Rows from block 4 of a small image classifier, named by matrix and row number. Rows with one number belong to one channel. Each number is 128 + 24 x the weight over its row's rms, rounded and kept within 0 to 255. All counts start at 0. Numbers have three digits each.
After each channel's rows are labels from the 100 images, of 14976, where the channel reaches its highest value: "top examples" is what is common among them; "patch colour" is the nearest of a few named colours to the mean colour under the peak. Only what is clearly more common there than usual is listed. The data: simulated fluorescence microscopy of cells.
# convs1: grouped (8 groups) 3x3 conv (model.blocks.4.convs.1.weight, 224x28x3x3, each kernel summed), inputs within the group 0-27
# convs2: expand pointwise conv (model.blocks.4.convs.2.weight, 448x224x1x1, transposed), outputs 0-55

convs1.9:117163084098111105126122142096105116136118164124101091106118113158160107155161104123
convs2.9:101151121142152114102144113163112137167148134144145102084142157153099115146178163161165111145159146104149153101097115173141176110164123152116144159088115133150122146108
top examples: few cells; cells: one or two; ring around the nucleus
patch colour: blue

convs1.88:087141091108137154153102130150115143125098104079114109097117080145143148151127115112
convs2.88:107159120135134113139178138117130134080150121151156132112112132137137134087155102105146121127102102132137153100127110144128084122098122132136123138123143165160098170112
top examples: crowded; cells: ten or more; red stain
patch colour: brown; green

convs1.126:123145124107119075103105105112132152093135116095100101134092107145093092132100110114
convs2.126:122126134174140137155141108097116112088137155144177131123092063101151132065140130138099131111127093123134132125118133138139123150139144152158153157094119133149134154107
top examples: crowded; cells: ten or more; green stain
patch colour: blue

convs1.95:094132116100091169166139103145090110095135112117102106140084112102129110111112118121
convs2.95:111102139099109115140125138099093068143144112062116105137136151157149124179086158127075108104123151132125122117125129097144135115142093150129113177122107104147132109104
top examples: crowded; cells: ten or more; green stain
patch colour: green; brown

convs1.117:151146156151135147165158160161136144143137139159159163139150155147147148148164160131
convs2.117:093146102116137100101149130155124139115130096145126098091148139131084091102136085140161108155120136100120136090110099133089100089107103107143135078090123158104110144105
top examples: green stain
patch colour: green

convs1.76:153148143139138151159145152158139143134163149130168136139143150133166150173164164143
convs2.76:121150113111097134093140151103135124120087083156124108108126118091087097110132091109125116138124115091105122115115109096096114121096101109114114087125139130103167138123
top examples: few cells; cells: one or two; green stain; ring around the nucleus
patch colour: green

convs1.219:172137119085139123162117078140144093132140151145153136123140116132099159145098127169
convs2.219:092127132160119131116128120121105153135146200138135117143155110114145141100145198183131136129107171133122120112138144114150129126131137126129124146107108132162104134101
top examples: few cells; cells: one or two
patch colour: blue

convs1.150:106120133091134081100145107125150146121140144118134150082096122100137097102132076133
convs2.150:098142128136153139118164146135114157088124125141171132153105120106115161073144114110177121133107118119126112146121128113106157133105131147109120139131141137157131153123
top examples: crowded; cells: ten or more; green stain
patch colour: brown; green

convs1.173:098138082141109097128121080084136139106123130141107121105072140115121136134122135087
convs2.173:098104129084124142128155105081117081096131127092143095129090117153139099137102083093114120075139080102132130143111124107098100125145121147095106105133126156112157113127
top examples: crowded; cells: ten or more; green stain
patch colour: green; brown

convs1.116:138091141085129121081095098094139129124138128091098100127136104139108137143097092142
convs2.116:151103164107128148153116116105124083136146087088125160138095128140173170124115130099108139089169079141154126106141130106144155130165151158117151159116128128133150108116
top examples: crowded; cells: ten or more; green stain
patch colour: blue

convs1.175:125108121073121109131129114131091102084103100128125127090122124113121086074125137132
convs2.175:127112130116093147142117115088140099116128110096090145125130141142108057140103144102109125118126119123132117111155147136147110125122110129149122176123155119142123096129
top examples: crowded; cells: ten or more
patch colour: brown

convs1.30:134092121121126095136102103093111117115097106105133140113099103137097112088089100090
convs2.30:126133125137135145139118097113155080132133100115133144139097081090113135087117163103100122109130089124134121144115133123155166128153130136178172155123130108152167132130
top examples: cells: six to nine; green stain; ring around the nucleus
patch colour: blue

convs1.7:128089107141085149132144139110128098087065100137120091144134149107112141113122145121
convs2.7:108147117150161119127169155136117150095145127151171134129105143144144138096148105109173125123107113121161131119124106129124123128102127157136129145137148159150118157121
top examples: crowded; cells: ten or more; green stain
patch colour: green; brown

convs1.212:079124094124121125091129124120124127128103131122095124099126098114107076120102128070
convs2.212:109110119136101134129112121095107111103138144099142087140129095106137114133117122085101130091119132136120098130128151087125081133121132150126126156111097114152145125123
top examples: crowded; cells: ten or more; green stain
patch colour: green; brown

convs1.163:126137099167099134135105147132112101102138145096137113172151147091153134156091131090
convs2.163:133139123162111100122133110154097169152172198149140128085146145153138131113169167159151125135138158122151143092121138145154148130153118145115136175111101126159092140087
top examples: few cells; cells: one or two; ring around the nucleus
patch colour: blue

convs1.169:127110109081131076141127103126114111089115137134111132095081126114121095093127151102
convs2.169:165108162094126140161138133102129106118168118097118158167125154165206192141112116126132158121138097186144133110155140124133122139164163154117131162139134132120127106116
top examples: crowded; cells: ten or more; green stain
patch colour: green; brown

convs1.187:118104113091123093118133129131098091085122098109093123093108113105128093088128109113
convs2.187:130114123112115130161127124125175091129145143085099140139097092112109115113092144113118130110119086131140116137140127121182142111160128144187202156137131107157144094142
top examples: crowded; cells: ten or more; green stain
patch colour: green; brown

convs1.181:133103117076136086141143118124089098092133133135109145104108139115139087083143149114
convs2.181:152111154130118119189117129146142109134154142104105155095122125120160156102106156151136138135131106159149106098156131121176129130156141150191186178122130106142101114100
top examples: crowded; cells: ten or more
patch colour: green; brown

convs1.80:087108103133132094102134095079106104129103100129098116133135115107101109097091108133
convs2.80:145107143123137132177145118115113102122156110106155148145095125145189143114118121123132138120149076135153127116143123123156132155143146172124169166112131144139125110122
top examples: green stain
patch colour: blue

convs1.177:127106119074133081138143117123089102098125128136113139106111135119141079080139143111
convs2.177:145121148135121118176123106138138110143164160111120145125121126134156144114112158144132146120125114151150112113165128127170134135169150159185208174120117109143114112103
top examples: crowded; cells: ten or more
patch colour: green; brown

convs1.14:098095083127103113127112133090128115105101091108095085136130112102111111099104113114
convs2.14:146125154149124133147157111114108120110157129136170163146105105127168169090129098129133137122113095157142116109143129128119110198125149153130127146102132121138124141101
top examples: crowded; cells: ten or more
patch colour: blue

convs1.79:108100102106100096106116105090091103102097093105113139111116145107108141105100122104
convs2.79:105103130104128134138090113134077093141120137092110088121149125102134117153109196120113136102112174150127111120130145092158113119127138141117118172122104076144116106104
top examples: few cells; cells: one or two; green stain
patch colour: green; brown

convs1.136:106140101079103093102103112098116128138128120086102109119132092119085130107100108133
convs2.136:120113130133125153140134107098153077104128115103128134137076067103115115067105141100103124111119067121129125141119128134156155133143128135182175143119119125148157125121
top examples: green stain; ring around the nucleus
patch colour: blue

convs1.100:155113123163120175177135138162159133134093101119150162148148097125147120110118153127
convs2.100:096148117130128104097147118164122148135158128144138110088150168167111097142169110158162117151128141113143163101119107172116124100140107133120132112104122152114108149119
top examples: few cells; cells: one or two; green stain
patch colour: blue

convs1.215:106137099103134112116133112134156095123114180134110119104136103079091109146093111098
convs2.215:104127118139071110160115122116117133090146134127134151127090130085131168078145138114096126129124121173123118074148136127152096114116117137167152178113134124170074115116
top examples: ring around the nucleus
patch colour: green; brown

convs1.203:112137078106131131117134097129128128139101123129092135090134081136082104131084111098
convs2.203:143113138143145135169136107129138093114151141113137140129084084115149136079118134132131133118120088127136143138122129140162120142145143151188188150121114124150143121108
top examples: crowded; cells: ten or more; green stain
patch colour: blue

convs1.165:105077124091102125115096115097103106121110117113123107093108087115103129113085123116
convs2.165:133094150097123145143104131101113092133134092071097142133157134105136159122094153117115155110115142163132101127152158094146123116136159136126112157130130081130144088126
top examples: crowded; cells: ten or more
patch colour: green

convs1.62:140140137145128148162119167091109114149163144175173131142129108123125076117141152128
convs2.62:113112131082132108137144141101114077136126062102099116109113147171139123170092087105113121111132135149136139090131116135126096098099118111112121112104129161106096111102
top examples: green stain
patch colour: green; brown

convs1.214:123111078118118134126126104114108138116090105121090123088113091123086105106103113093
convs2.214:126119125123117155142126103122164089124128119102129141131088069095103112092107159110116130090111083127132115146121126114163145131138127132184169149141120113152181115141
top examples: few cells; cells: one or two; green stain
patch colour: green

convs1.154:123133108148107124140087147131089086093148154099144093147137131111152132143079126102
convs2.154:141134136126116092156134136172125160140163168116124127077137169165175136157138191153145127115143136148168125074131138136158126140168128173136160195117114126146104118082
top examples: fragmented nuclei; few cells; cells: one or two
patch colour: blue

convs1.69:109097092148145092097135127099091090145126097146118110142138100088121094121104118143
convs2.69:145109153121191134169148136096106117095141086112146162125117127151188171115110090116149148138115096149148135108135127143116101142107157138112126150094146145125114123110
top examples: green stain
patch colour: green

convs1.74:116081095109115094098113130118096103108122094109098134115114138098091137106090111112
convs2.74:151096154116108144141107120116118083126117094083087152118141138103147140136107162117116152131119129164131109091150148117147119120119158117132118166110141097125123102096
top examples: few cells; cells: one or two; out of focus
patch colour: brown; green

convs1.208:081135103129128121090129140138142115130086153124100138100143112110114086141123112066
convs2.208:118123145106125147134117132117125090179147073080108142146122159144149178161116168103097134113166128165148122124142143128137202150162145152119099178094131116124158112098
top examples: few cells; cells: one or two
patch colour: green; brown

convs1.178:104132094112111087133123094073128138110130144129099119106078127115117126128122130075
convs2.178:101115134080117106134166139109114085106144123107139115114110138163138107162101099088124119098137098113144148096116114143117101105139117148119141129092150196112109103095
top examples: crowded; cells: ten or more; green stain
patch colour: green; brown

convs1.155:120150114169106130152104155137098102097136145102140106174166154107145134142098134098
convs2.155:117144118181122109115124103150098150143149177158150099050145137144112113126165158161141110135136149102141147087094135156144144128155112149126146172083104130158117154093
top examples: few cells; cells: one or two; ring around the nucleus
patch colour: blue

convs1.102:105128083123143152147115137147131147129080095083120130111139080142142159160114127104
convs2.102:089145101143091118138165120104131130065160156165151116109114121129137117078152118121115116134099104125112149096127137166121095136125100126132128137116107157166094157134
top examples: crowded; cells: ten or more; green stain
patch colour: green; brown

convs1.98:114126091129109123113095134116126144113101097062132120106116058125133138145131132113
convs2.98:078134110143082121135157121101121113065141158130153094108100098102128082069133092110114108119113094107104135100104142125121081125116090138134128110114119146136106142132
top examples: crowded; cells: ten or more
patch colour: green; brown